Rows from block 9 of a small image classifier, named by matrix and row number. Rows with one number within an expert belong to one neuron, the router's apart. Each number is 128 + 32 x the weight over its row's rms, rounded and kept within 0 to 255. All counts start at 0. Numbers have three digits each.
Before each expert's rows are labels from the 100 images, of 14976, where the router gives the expert most weight on average: "strongest on" is what is common among them; "colour at peak" is the nearest of a few named colours to the mean colour under the peak. Only what is clearly more common there than usual is listed. The data: rendered scenes of coloured solids on a plain floor. In brackets: how many of the 100, against the usual share in percent.
# router: router (model.blocks.9.mlp.router.weight, 32x192, trained with AdamW), inputs 0-63
# up: expert up (model.blocks.9.mlp.up, 32x192x192), inputs 0-63
# down: expert down (model.blocks.9.mlp.down, 32x192x192, transposed), outputs 0-63

# expert 31
strongest on: green object (100 vs 22.8); its colour: green (91 vs 8.4)
colour at peak: green (38 vs 1.1)
router.31:143121166175169150139154114149143071133177129129153170123169115128128152084140132114129096133115150147138030160146123080119163132133089088157126105183134124189114085102149142141094131108104149
up.0:137106116141145113163122143166121132096095170182092105185133101075140082102105093142162148154090120116135129146141104207137157210177083131138136142073096121116116174113114139079075163192092172
down.0:129130128155144137108117151113170090117154116113187112093114144127116156096115105142094091165177106058125149141116178125109100077163164054154104069185090141065141092167148125182157132096202149
up.1:122069116089123115133139142108071121102217129098128146182178129190101160133146083142121152135152131140173130168188160115136068124173115166150140032147186144096118122129155166129088128165144153
down.1:081151083088195098152153135107077130100135156133145113158068128105117127143115153181152149107114150106120135124115111089143140097158128189105086139087111205088081153128072135106190159151131106
up.2:096110112126092084153098119069113121169144142139208052108104140099121131113105141103202170107103118088122153122089089139133127087078104125070183149125133184105092190080128096095207132106147122
down.2:092125158133166194065133117143107132078123132114131163163147112176110162116137095142154111159171146149071134124130121116081096129118098033120064150181149137156133110091122160155118168131091191
up.3:142179186113135131133119167116150214129118089074151074131070141077125151098150146112166136145062172108094151150088119167106155126119107106095164122115145149128095087101131106095159132131117056
down.3:183160072098204163138132190148110094131175133110138134117149187109132121107122140096141082189152064084136114127170086172136158066212127106087183106163106181118183155065124123099106111167173089
up.4:108135131129165128094144153162137146118102133109087093147129100108150129174124127076168108104106216158054121130152101156110160133154158181111105181127106083098124040089135151136158091122134124
down.4:105132193152143085136078124162103088106098076166180167128172104150081121047106114140027076168169113074120142143180110156135080185082114139158108131126138101120158146134111193195144158097106169
up.5:188132123125110156147095140157196157139147168118150186090117138145086149103132121126120144107155143129137156070118120073112159047155111168116135188152116131135133141102151178122133115168114140
down.5:096214167128093154148135072132107133169093096181137135203132112083135086154184081075147156057075104186101192109083097098116095110084101158154108099060095094170109165132129149137161096112090125
up.6:112138088086129144106129122094200111109173085114088125090146050149204099163145058133101129168138117123126137137105091139123116125156183120094132139134177186128112055156122103148121081104081132
down.6:159123147100078104130133112120094135130091134139124142111121152165075173113080135065127144086115111145176060130150125098072098166123149069112167098187055164108071161095135089109167073091120127
up.7:104109142098110080147154160090142082178128050142119158143090141176164105146119126126175100110126143124108070127147168157123158121031141106118143136193145140139164127117131111060118134124114094
down.7:159062140160134132102131189157109089132118129128046117094143136155160077107130181173130132141101042049127163124125149080146128188109115135084149126089151129087166170165121138153140083088113134
up.8:153161145079157085206113168137083106171108122119103105184094138136123174095109097156120148089121149123060145148136106114190134152122092116128077085121203109123167178175124140144115165138162146
down.8:120114136167126173097119118115110190081102117101153112145114136146168127092147104102147079113151148116209150076073096113146173113073085148144123094123133136097120149121107130124104202121173152
up.9:155141102104175101117151107125082128106129126156136158066114139073103107060103096129173074121124193101116069106157084142131135078139132134132105131155122174171088166119162131178137073117158098
down.9:074125152163164103175099086148181096146143141132126089147139066172151095134193117104078139097148143154117061110101088061111115132094100169116104174121141088150126159114104101138126113180178156
up.10:171136162112112149138138112157102162142153049153138078118077144155094152123132133151099132129151136115156101110058156059095152133164116160148103074102092137138122121133106139132133112124102142
down.10:129156111148119180074201158169114075148088140109142186106108198120145129041140110104096103077146138173128101123137125160136089118140101095090142145192137119124155112189168123062142097118140106

# expert 0
strongest on: count: one (78 vs 19.6)
colour at peak: pink (58 vs 15.7)
router.0:122110150173110143066106069176132115149156145140182157082127111117151113217087086192140165122130155106143151092160119120165149104104088160132155149177123128098105119158115165087106147118098163
up.0:186107110141156102104097162097143159181089208102083167169138175130126112123116144095103191181155089163131148152115151150177156170145138130095139138123145067134140050109125137135151130103131099
down.0:088096124097194144108132059138112134167126188141162164128102075136081086160075153171180139114114101114123157141148108171157124147126141060132119077126123125124196117148125106119180112147162140
up.1:124123141134118156137132179119089088155143154109142142077117106128096167120102162104103147095149073154111135118116111184056162135140146128177083122049144156186117120188181164130146096081132079
down.1:155165095172142126098103159082084176118163194179109106141130141170136158178119147166105079103123148103128101085144132148152146101084158163111139189098155192121147126154133122123131100111101126
up.2:104142185128118204112156134147103126201146111146132104142133088163139159157138112198109128098156153140166137120166111154076108079141113150097134132104081163157109183136122119117111151109138137
down.2:146113126113129104144134102086143131143079096118163142136068181150101072110173124125071092081104108212170109097152136092156113139148182118156140150136139191150157195156103147149146079117159060
up.3:043149067148133145157154131081145170160188131091113077100097157100114121142134046145127134086100155100155171171179221122094093159163087108103083097155153107121158147118109114108127121182128136
down.3:078123088110170162074116148121192070200083153084152072131147131103124088193119134049099126184101062153062152205146105128107126145151111142136159129175154113104141071107096150061069083134193178
up.4:123104111115077083179102153097128081164088155210108091086118133163148145135168130168146130123148087138171168099120123105123092123100160118212167102177158113134194088111139186093137159108146096
down.4:088090107156145196157114151102164209142133136140123058096172145077112133207107142118123092158161057142126200143069158094150136118082121215134134157132133149115147085104123141118141110081128120
up.5:106130158144083166142126128137084152126170158159158173126124125128142153143111108134155140123151156149114196106087100127164099076120127081187107084136117089138091135133085171172118177147137104
down.5:158060114177178119113151138094129126143118125119116108072114161170162080188210149117133114124161103111143157186163184075120104155160122189147118149078055157077120075108132122128173154166141133
up.6:117101137098155122148139164149130202136177167097152071142082145083118112080082162168160108099107090095130138155142138039119062180120123107130156159130137144131164113136113126179089097064118161
down.6:140187137159083106147084163137161054151160114106141112109176102083135103117132101107107140246164164122154096133158111166154114149192114108163179113173126082110098134108086083066132116152171122
up.7:184105143142133119053194114187135095131136094128102147184163146110098040120181180136144091084169096111181138094118136136098086199083137128129129131125075107111166143151145144128104129225097092
down.7:134094049096153180148140139141185126135148021065100125180105113175136150159065093134144145110118137135200156174071132141129158114139072095108060122130153123129135130159107068184117112099140169
up.8:148051092135194110133109116148150188065133113122095123146081089116114161094116084099164099132174127113195144142121169163084066139109122141174143117109124187114103158151087154099098080140142098
down.8:184156100158164141084171151129116144117123141151116060050161184116160089098174123103066147168146149113203054099147131132121165131148107135177119132158173094126178154119137140071077125091149097
up.9:087161105136162136113147110156088088059114142173082122123077134150123106143194158198134165114068105151100132146135159082105141109171089119113061128148134132134159155126144141170116138174111139
down.9:160080102126118123139098098129162123146187069077135134107137148139144136191130131106206138181119152148088119140144088112145117116159123112095133124102170170183107117175089102076166121153188091
up.10:183129100125159142136120145122115159145102127084150125135107167148099126092123126061185115096160085105135111151126087199103140092167125117069102166129136144135149138138116128127100128155142097
down.10:198097083105110096136073138133189105104087179133134137170149147109140138102095145097092144188122128076083175179136108118105135121122068183148161072124155162098135093148109177087129116178170151

# expert 9
strongest on: black object (100 vs 22.2); its colour: black (91 vs 8.6)
colour at peak: brown (46 vs 9.3); black (39 vs 0.4)
router.9:131125141137120108100149162103169107166137167135116141114113132059131170161071115112131051098135175069133167115144146123066146085126112067101127127123092235114177137124120099140143162129083151
up.0:116125099203152113163129140100133135128151143155095120054195118118183140132138085076177151076143108125149145149109117125187090109119144074121108084177180125092162093135176097092118133091193132
down.0:179157141125161092117197132100100140102069098096150228144121111127153133085064170124155143120145146062106136073144159134088118134172114163177133124078164098160083072119115170141128059177094111
up.1:136152094111128137162146066171148158144131088160136129206137110136118094120129168109127135103145146154116127171068176069172117110113127121135159129096148129118156117067089176152156180136150158
down.1:069126137139161104127092114129113118087167115050131113160123127136139161167094165184144100156112166127198149122163107152138148087169096134142119137124147140138109140143126149101128085117125114
up.2:157099109056074076128102150155078209174165136109089159170163096147119112086122117176165126146123157181145134143067155124094128148142186153090199186135121180155110135053149126150123124124127118
down.2:116141147151134114191117184132094070133162167122122160117148133118106101144085132091189150165131177124170130140160155167114173172139133082152122154087143115116105091091151147120095104146119098
up.3:141177103202132117089104143191136145147120155134128144104177133140115113140110143229140163136132120106165136183114107114127135148118112116116048121129124064165070128155129134092141123157113092
down.3:115124184098127102103179145123158098128165103080122172102111171134122127174152118134133226171155100101160113106104123133164089144137122148148201114130084135112154103153136101111098111098107163
up.4:142130093086129145070130121113112113056097131152154146125100155105124093143136123117141195124255140089127126121145126112104104146178126124070151158085068151126114128134132145081103093103152157
down.4:114140110086127133149101130151087110117113164100076025129163103173141145054142126104092112104088110141155107097080121153082159148178156094105139082126191157109190117141124125157196097055157191
up.5:128116068157166141121109124102218109131136186130127151112145160141147166123137195095120121152113095191123096133140125071116155194066162126099093148103114093113129108167196083123105118169170134
down.5:151109196115070137110186147166131141107139131097163110111154132110170093086108113121161124163064128106114126070180153150103110084173123029136099107119139160146103158112107084136152125092166111
up.6:031077096119116131101114146128111144140155132185164185170101130086116103170128121102166099061099105165086083143176152040144041153105120151139195094168153106070142146131152159086066138144135124
down.6:127083202144171138175176118125131151088095090134113112128115171136154106136093096140073113178109102097094104137151093128108154089100131132119131170065107097167166183103146055158168104073110134
up.7:149100150163053138139148145139129152102123151150117176130148121158100132122173099135138141199135140124073144098124152138049117113113158130145102117127124100121159110143188087146088124153153103
down.7:155132138147121136118142142132078132175131206142172090089111112132151138146092129094203068137125143135150129128090118080054193165113122143143159171136105083156122140097126115094114163137152131
up.8:155126093126097139157076076047078152205116105157152121127118141105081179117103164095082129087154116105117155140182172100155130100098148092151100130116160085114121124142182149157135159139155165
down.8:179128141107132104076039128121138126108144097083063062153121115137128152159154134133138128102135143181165133169122188127177152152107153153160130108129129113109134112125122114124147148194096098
up.9:099162123137131118163209120137115055111126185138149154084129095129139122153025177144145113077120174179129133102130120145076156133130113120127132098081121117095103159164065121090143127085157135
down.9:101154098075093127061107128085158171131083068126081066131179142121136162102134071142114131156095152137136150115067126163146072094064143123118179131132146114180127116079150090119139159150206126
up.10:142146127101124147106139117064140096098154139117198111172175105143107103131098130083104192111115116099142132103128136037052113118124143090141091114129174139164109142114104111125059140181177115
down.10:144123139152121113105183126147110099132125041165080102101071140146183088109113131084132063124114163166129152163151130165197078147048118168148168058206107161115116189120174127096167135097114114

# expert 4
strongest on: purple object (80 vs 22.8); pink object (79 vs 22.1); its colour: purple (56 vs 8.6); its colour: pink (42 vs 8.1)
colour at peak: brown (26 vs 9.3)
router.4:085169183134090120148094129076147151127072112135038113160122126124116156120115075135147102134092076106083126169136091092191110088151121109128153094133146201175147163070113106141131120152089140
up.0:121089142155108134179083122158115177154145126104165131085093116140125109144089151139102104077176179115176104114154077137174122157095118134093176032103148138146157135126173120095133133131155112
down.0:138086112146124147064137154071094137090132171110119131142106123180135132160101079201121195143103127129105121101147190121124093135130152108138151121042120167046130149099089166117169162150160112
up.1:133097124186126108134188129141136128188160087082131109156170084082119110136140135123066161105111130124126168072143083162190128129138119141097137166134079094167052187133129146105168106122148089
down.1:160121069176100131117065105085126101153137149136136080158121038184133201153112153142113116075038115139118076172106169086092101110102153131148075104149120116148131117134153124133149108118069159
up.2:089165127119121160143147141161084129132178123180092124109147083130066072142154131153212095134127125116069157101168131142091166120095142111128154140110064104138148127136109104114068113133141116
down.2:158129141155094088102166090129137114167106089102119120192095112103167100125097163131163108139120148097194181121107086131137131130132126143114103093069170148058106133150078154080120117086121106
up.3:034137123126172150130143192100153151119092197125113164086110159137132106183132121121113089141170080168145157117087161143107094190095112139109134077107110125160085132167125090132143073173144119
down.3:136093169101092103148099101148129117137140095115124135142148105173149159075182136153210104131142137123110124159151026114151158173133091142118162158133123109105129111113131123140127192128136180
up.4:163158162180172139131135090083175105116139197095181113086127086092220136149107070153125163099096164117115160131060160124136134086152174101137131149162089167143181092132095133139133135092133111
down.4:093086123084103118178165137185126143110075142178103133106152149114100154112193104178139045128100145130077143106089135083129121137101060148112140121173119180090060135114137138143115092138068107
up.5:109162097145160194120137090108149174130122107076155174132115119154170139140140155133099124096100135088136142085170121120103152170142150143114075131162144074129055138132156166165136129132135121
down.5:145086149143142096094167102121141153132169106103151168117158141132121171139232144153186140159099120119099079151099097145117075083126131120094181184113177104130083141105135109099087104094167151
up.6:112168145160099100163169105118093132145088052094118166121152131146134089173096117125115152156144127121071145060170163125130152111128136068154144214172183189123081103154127138135143163123107122
down.6:091106103069179144123181134082114140151148077064120139112111120137119135101108190118096132094093045141146128179103140149098090139078115188099168139106103159140115156145121132092109108125123070
up.7:105143073175145211155133120130137118182115150115110135136134085153176137085176153121052124128134150115115092120130149125126065144090180128084097073157127107167120115111162113065117089086165162
down.7:113120158071143070133096121122072158114162186145130154127136171098067118150178092096120151156106109173108211188169095087109172143161104119153135106077153099082105179108141143154154158175120160
up.8:138112082106132155097090136097119124121161107126133110134113131144097131075168098099120168183105072130120107191143125167101078204122181101129067121144123170105152176184102143173134136147158097
down.8:116142115175110139043135104131078096144059134102134115107163143106119159153146069112191117168119138103102105154141066080138073067088115194145158209160200091155129088095115149144174152109175156
up.9:147135147166049185107101128158165216169118170084161112130106127116124155129092195138164135170047127152163085145103101175158105090067177105132135114126108045142111102099179152097049121131165131
down.9:144134094123158113139160115115065079121157184137150137077115105165075078157153070095105183184175119137119149188095117152162123139181110080160145118134127143110158109111142182092197116162120105
up.10:140114095072147143156105125107142127147138128141085089096145135112159156166158106172129106197141132139130131152173103103071156144061113102101091124105075147145123149189122111094072092121147055
down.10:116156141120141132154087128172109129127071179107125203148122124164131112113131153058159082158160166078125154075066189167147129082127180102116126119130168124134149191116128116160108143183099123

# expert 7
strongest on: orange object (71 vs 22.1); red object (53 vs 22.8); brown object (47 vs 22.4); yellow object (46 vs 22.4)
colour at peak: brown (61 vs 9.3)
router.7:118157125077140162119141126154156118175124100170065151159148073154099121137139144117128110167141167132129079106140161136091131188126163157115085154032136115189116158237136076156094094152129114
up.0:063133147120095174128092112171096180131172080135121087151119106163197181115136082104174136137081108090173143090105073124150105074124083162116116098094162170126119087163177125093141105191104098
down.0:175142092113155119160158151130080103120143150092140153121082151132128138157174148130066113117157220087187151133168183081134086132136154119140147197162102159095144120114128120208098101129182149
up.1:148131156113079099090181082094155136112125122148087145092169154116069191125141063089146099171075081160143118098135140115161194098123153068157133115147168165188148154144105122124094154118166196
down.1:068108124109141077139084163095129156134154125089131120129099164131108131058085084152121172060163103139100077204159092148180125126094122140114140110142124131156129129107170158076106130207090070
up.2:094161108156042160102059150183157184169163157043087094140175062094099134099126143141102097154115168077108109121135084142155139202162134125157208117148119146173108141139115135127142170151109107
down.2:173144148168188109092126095164133060104102117139133128140096139114147144141113174079112105138117097177110126109133121144158125102110073187130078174118140172158115083130129121128078080169086183
up.3:170148085133164141154141114172165105187078117099166069089099137125143145064096125117139143069092095113179141120075159143045147101136097150157104181167151152125180124113135140099097094159137123
down.3:107084118126072142139100101119159126133100123133147116139161165157138045131154129145140097093121190113096130134094093194113182188140136095156179135159158150112125167111149106135172138098110113
up.4:075078080118131175132167143168103194132130100181124117072125097149144144134058119132167120073184144114082098144134193149129064157119100148132107094141091153138069121170149102191116164121143125
down.4:116109118206114163096112120122124102146128125149157104096134094095092111133128132067133169188125090104139159118151099164096145070111177138162127147128168111092158120167148165124081118122131125
up.5:157164166093145136156072137116113154097130168145103128090121118170179117100103131171006161160106098113117162190084145193101138143125108171072100103167123058174193091099083132107100118141111088
down.5:106158118187055141120114114206171126170122129072139106117126118069114164117079089103163097117165170169186096127126085129148096099165143132112128155109167198083107195097204159142153156105154106
up.6:096144116124134096142174091122113153183165131128144170072096136070059131060116097112109136132100160063102107124165061101137176112159144124102106128141066161097138105112081142093144082181169111
down.6:153095165167175108072114131159112116085111151132159127127189129122154138124156107112111120130122127121184132135093156136134132101112098094106103112144163061134166185121106138144188092154044196
up.7:119137120116158126149125146174073145092165133184038131120161128154098092154150169120165143096126132154148119133203160127151200163155113120121152193129179116128074148157108166061144132140111115
down.7:136180124137158146117112110150136119159134152130178104153090118152156147163120136140066153168127134138146077088034142158099092089115151130118052105081128049143130139086131143189161117106173151
up.8:075145155137128109126110171133163176167126159154171146095078145177118129146150072164149107200094078135106117143118156155145139129146160116147085046165134096094153121134112124091140124134137107
down.8:075143134163157097131144160135171117106125132196128136164135105152131158128089169088086155085089188117098125136151139093119111108095100150156174104133144156108092128125138120136125126090108113
up.9:132055101101131155138145102130154179090116121110103098139120060067087143088219111142138156170103106132156168163109172156188105110104163090144122130163152112174085155109196136163174158093163149
down.9:111096079147151094194068111108108106139147142146174086171150130084148087196152147125157135145149122084157112110117139143117207097095178193143109172113067119139129092110123117101120075105110111
up.10:200151134167140147138136099131097156183160141120067147119083084155098063125138150126104074099094086119120136113122109071196110099119151114080168141127138112087142132144150126140137145121090099
down.10:103099126141118084097120162097143116099142150081079142210104068164152146086077123127157188081167158093135108115173094157136150179141107198108160170091140165106101162080110098067120125114170129

# expert 22
strongest on: grey object (69 vs 22.7); white object (53 vs 22.4); its colour: grey (52 vs 8.2); its colour: white (32 vs 8.2)
colour at peak: brown (54 vs 9.3)
router.22:095193155122106123147106099083148139082166156135165121074126151084116145134165149141158049083125126110119189164127116105164104107171120103193111131166103137088108129122093099142153184131103136
up.0:090112103111146094166126163095115116074095144120112123111149054098117120115144079137115080109141091124109139154158143157081144160121110096111107157139229170114134164213140109212135121062116144
down.0:132139120074190161133123158162120101132165130125133047201140173162154103103096192232129090090133138154143140131087139078166117111156149108155157109173103082080152106115205057093170121123143106
up.1:148116138068155142023116086141153061128075071103144090135181179165099095076152127101153099206150088119144104094127119134158082184136148095105123081102169116143132123160141131162121117185070090
down.1:129147096091182064096069122130163126095105085170153093073094108116152180106158187111133110159117153122155100082154132149144172157119089095148127128101099095097139100105153103152130118167141089
up.2:117127097068141119133129075077142132110201192165145163114208130123161090167142115139104110018119127159120120117173171140083167120084123107166185077171143160174151181170075114203161125154112187
down.2:082138156112141120160104131151102109119116169096087097196136115135133196159150076140091071140144148172168127085085137169159098106112100046171126202159166145074107112118112098139161117162106150
up.3:109156084194162162081105099166104128143128114152145121137132114126101128100117139116128112128164083149105136149175116136171193145154145144169147093099138122164116103085140163094131089138144144
down.3:131117178165154144149169086151147032141108132150164089068110107114173132102089103134164106140149105175124135132096149124077136146123119114182171068147073153097211147147105131163115139139120107
up.4:154151158142106137201177102117175110150145134113128122116131138125110143132125161097123122135108093093204089054096085078099151100156143076182119159225151106082102089062130137100068107137103115
down.4:140093105108153128139107120150111101100161061148140110152134114105125086171116103070157120107054159083117105100111160145082123159136106136093164116147149097167150187041134152126136125179167136
up.5:165079167109131058104115113103139141108062140148133107130153121116073199082132170154080094093063152108154163104145144119149138145161109124113113106075121083134158121115131100090114138136153160
down.5:156108110121145114130130138118149183114159141097107079108128143086096158097199094115169166141183211141095143161110114121146088125143118161130122168138140125158086127091050139096158138102112160
up.6:154115120092088109125165137133151086136163117103067196095106111110102151123142060169132126194144113181087137178125144154080126129174176117146105080129074149137125113126163111140168123177147130
down.6:178099134175130116062117103140140104189143115091130116138144111105104128176134112092149111114185109186129137110199181109135151182163154114172173181096142088107152134140116142123064158145152134
up.7:117123083142185113178129179171136095131135115165145162110115094102136155123093163125083114142139166146118139118087121132095085193075101096113090162143131094164143126109143093099185121140172178
down.7:111094093202112223078087150151160179142170119153127110131136096146129134125165141122142095099154070116138170149155170130166155115094105134151151133125101090081133129111160119088099174173135139
up.8:125086164175153171102133113123084117158104101121158138142133142085158081136156142063110105084169180128134149068076124165118082135103128165098186102137131131131162107094081127141117153127119117
down.8:058131126152109159136159083177060135085158132118158143166169130151127158214116106173180179148115111148108158106140114091168100173158107096065165127135136092139179154075124142112136135129146125
up.9:117152126097128055138129147100158099056077081135145086131126152138155094140134113127064091151133111129111086081127081078140156134200180138087145139199080100166100167143107132134154153171160128
down.9:127147117139080131104163131144129144143129166072140184131105086193143101152068105112195162096147092170138095078159075128107097118131137168113119168083127163119079171161153129169183091134139105
up.10:103142155113158146122184135189180112109115138166117176098099158106139182181140071175121175187119141105118157117202141123105176161117135061150089169081082077131129153095138115099151126085153123
down.10:142104114106084171172154147125120161117112177094150099099192139153129119133120195145204135113076130161131149160070155149118088075122107120193156133157121106176088143135155124092136178122146174

# expert 12
strongest on: count: one (47 vs 19.6)
colour at peak: pink (83 vs 15.7)
router.12:114085087127135161067134090139130147112094146137117139136116114159126136227114109142157160069153133132118164118208129140093131141092147148127150137167134084076110161155112103088075150136160102
up.0:141129187149085159095096123111182154086127157125133111156050098123082083117059138152089153080114093117120132136123131186081065105161100098123156133160094147172204102186121143135098120135085148
down.0:100156192156133112147202109172076093164149109184125191155133076068172149211140112146150075146080165134144133136095121117117122166111102166154130126141130155130152130114175087126132153118134202
up.1:109134095102184089064129141160150161154075099110116082147189160142164114118152124083199086177134187100100100183166121113137102130141128124062111121167094090145222101173219121118128145117155151
down.1:137145138123137095145143180079083151096130101166080078153106147116123122110115146166096118063108147108064143164118103165137162119097139236143157128090122110171116121086069163133129130153138120
up.2:167168181187078101164155135191171094110139159095126073094123109097118159136112101105108167152098130167103106155152170154142125142174120125125103136208163118160145143117111112063149138152153173
down.2:097102069080136163197165123122190136167192062140144153168073176106102132183123114106131068142153082113164131105120154150070150178135152105110113088122074115174227087144111177155105101126153175
up.3:158135158135069108101137122143079129146107139166122144109083213129067147139173128133125043104083098124197075154132164173129171161113155177064165124171135108163103138123108111080092092152136115
down.3:161197187143107122102131167085171092130076199176125092152119149134106075127124126131084136100134164135116139106138082141126121156181125109107109113140145134066120100177100061065082159180066150
up.4:139128094107125135119035148162140109123165123122101119060147114144115112201203133056127161108104187094086161138141107091184149104145137140150123146136065132106198116124178157133126124167149130
down.4:120093141093173145110111137101084089136124133122107122096124156066182144107165122094182160165107127111132090150155099130144120112101116132124199151084147144169042154128077077130135124102101129
up.5:184150095131153089128193140172113095139117135183125113182174068131176094117175138093199154102122182090147065105158142062177126140139151125119121121185094031111126129142138121081120138117091162
down.5:089115131120158086122111126083082163103115175109100097091073120153077113096125129105086122166146123112135111102118103117090128160141121112150114177124109137195039049145127132111174147065189148
up.6:115109113187134088114167125158083099162126165125049144117170140163106116155121115101133150116160110092108130158139074073175116142124151106069169143185155167135144152149171088095129091142088126
down.6:168178126173129109137119122133103135148105122083208109105086077128188121111137144123098178109145128117118168108167077168064173148133170098131122091141091116128065090104140101106133159089159133
up.7:113155116173081093084096131105084149175123116123147118149154062197121128075123150161110118123140158138083149141165123102134164176103036127140110190124180160141098058105121124131112157135070091
down.7:177165104141172118106131115135062084142118127121109117108134091110137098101104194166166154120120121199123176048109178199148127166162140111140117042082084089077107170170074143141114107118151107
up.8:155105104094182153140187136126158190102128134118117071139051132142122138156125101180121117103097128138158165109097138148108074131154146120172183133098085097169176159169137131090116186160118101
down.8:108114141162086077127064154152132152152134067163106223143132181118123133171138129166069129164093125138129100148116127169132149148093079117107071063175094106125126104130086148133148177127135166
up.9:124130161140103084124132095098085146150136115190107142122159125112169137085113135118098139128170090103151125140082091079083146150102112181126174147109154122167218139120150120060100136070079114
down.9:124144157125173147117129156115119079125146108125188177091152149174120144128107111156138127161155195101145122133084122136130180105136130080112070059075088089098126159102092149130109107094162156
up.10:161121126129130142131174080133177121144161141106117122174148144171138188115119102130128080089156144143134135173150043072139124115177156140093138128084120113132112101098148091090153103128090168
down.10:178118110134113163115098132202060116177152162125146087104148158110131123120118054120088183127127233056104129067129115144130106123116115118148095162148139179164154081087080156076175139056108140

# expert 23
strongest on: teal object (91 vs 22.1); blue object (61 vs 22.3); its colour: teal (61 vs 8.1); count: five (53 vs 20.3)
colour at peak: green (28 vs 1.1)
router.23:160121138143117106117123122155121062168115160170192152184112135155106150122107183129135109141114108086096186140062115187136160097166107108121089109135189175133195159113039138150103109197122162
up.23:080121120122163144170198156071139149201154135082103155115134111134147128118096089126119090128125099113109199132094103073106100155075118107125174164139101104093125118106152132060092099165175102
down.23:125097141147155066141139149197144161122122110115129148142138151059146113094160128180130088147118161078158164111168139166137123104142067124106130090137136144140153209127112129167135164124174121
up.24:104104118144132106143129085150083135092137130144077128162133118138135153150161181087109135142136120091155186096105176154136082162106178187159144140151212101187112119152153126135102225120070117
down.24:134106084120110104134109157045163123101089095115117071114123139150124162111185105195183134181121133144152106115093153158151147140053190181147109132146145094167175147137101131198141133131166084
up.25:074112132176186087164122092093152154133143119143106149129104148152149163139121119106126109113125115158107122216106123127097139143111121101058119101108124137129098125099096094079086049139090082
down.25:149110108123140129129162188160128080128085101089147119157106073096142124108075169141147105139128195110143169075163127154074110160158110145134151151192155228122189065136133125150171159089147159
up.26:094178116140161077122156172095144101093056118090113134130142148137136110104126104097113140133137105141178138112173216163142143158120133179131102139147153072136083111151127130034170178141135186
down.26:128116094171152122128119136116141186082173094094152142116173165116106145096071109114069132140197127073131138164152097100124141116129191105155123074089113131112118167094164094100153127114125113
up.27:122120098144085130145120172110144102131151157101133190172181037133131134168187172126066068125148150106124127110169123189196116127119073118211081066188126097153141119102167133107143170113196125
down.27:060138134108115101138119124092079165141116134200169144191126123146092155017110105123170124176168111131151145167078096137121135128150129168127135090132163068106136096064135087127134125187105080
up.28:114166142185048147088128157161104180121164115126124141106186180118149137098108137170153138174112108101188103136143106114102116114127063156120137124113056069162114159101142119112126151152187059
down.28:179098143138112156120177120104163095168109173158105151095110133114064095099160113124140132129150109104175145093123159166183083108098094034100076065077078102189068114206153133120158150143159128
up.29:093167102119102204173115186119178095115179177121159155080144094106110146151159181122072098177085183106152130150142098041172133113097108163102103057145162150151101134159116147140076181172125125
down.29:105123082111105129054136064187158120112116121123120140140131189099135140050112117225152130149136147169122149093090148135082101119067098083096146096151111106115098120166106146111141155144144198
up.30:103148151151113132100151122153075161124124155107197165056199101144108111103107120159121131107112079110124164063102135149120076171172117152155076166085114170103184132138155098170140133096133130
down.30:141058091113116139154124100112120144122119128154125074177148149137117161151177156117128107176093125125137124158034101126149146106100125032108125122178141113140116181145145104108114117140110189
up.31:073111127113144108146101128060113191194110138109116077136121087133071152098118112125110110149091114130105195168060166129114078084116125112103151127117175105162112095095117150136125135110106189
down.31:128169096112078088169139124239096110103172162180103092094115155054145098136111146112116113078145128149106122173158094148132078116086160112142111123121137153133144080159115115160099060198152123
up.32:131101119121122168138108120118146151143179138089107135105141078068098103105126162125157129117128129112112128136058170164101102096119132126126118162143076149109096180109136135112120209127149060
down.32:090143113107161150132143115104173137114162048115158173201173151094150127163097150101092108176156127082139147133124100176132102150097111163103090146133183079146135072169167124104111115134156131
up.33:116156093131056133042170159137145134100112190121194145099122080130142137116153116129152135184165102096135104110148132111103125109112174129168126075149078180075130107158166185054121199143162087
down.33:143149195129091158098149116099147102096139116105090110114183144156133155139129152123112157167144098113135128152192132097156170128146145066109131099122060103119022113131128164101098129113185114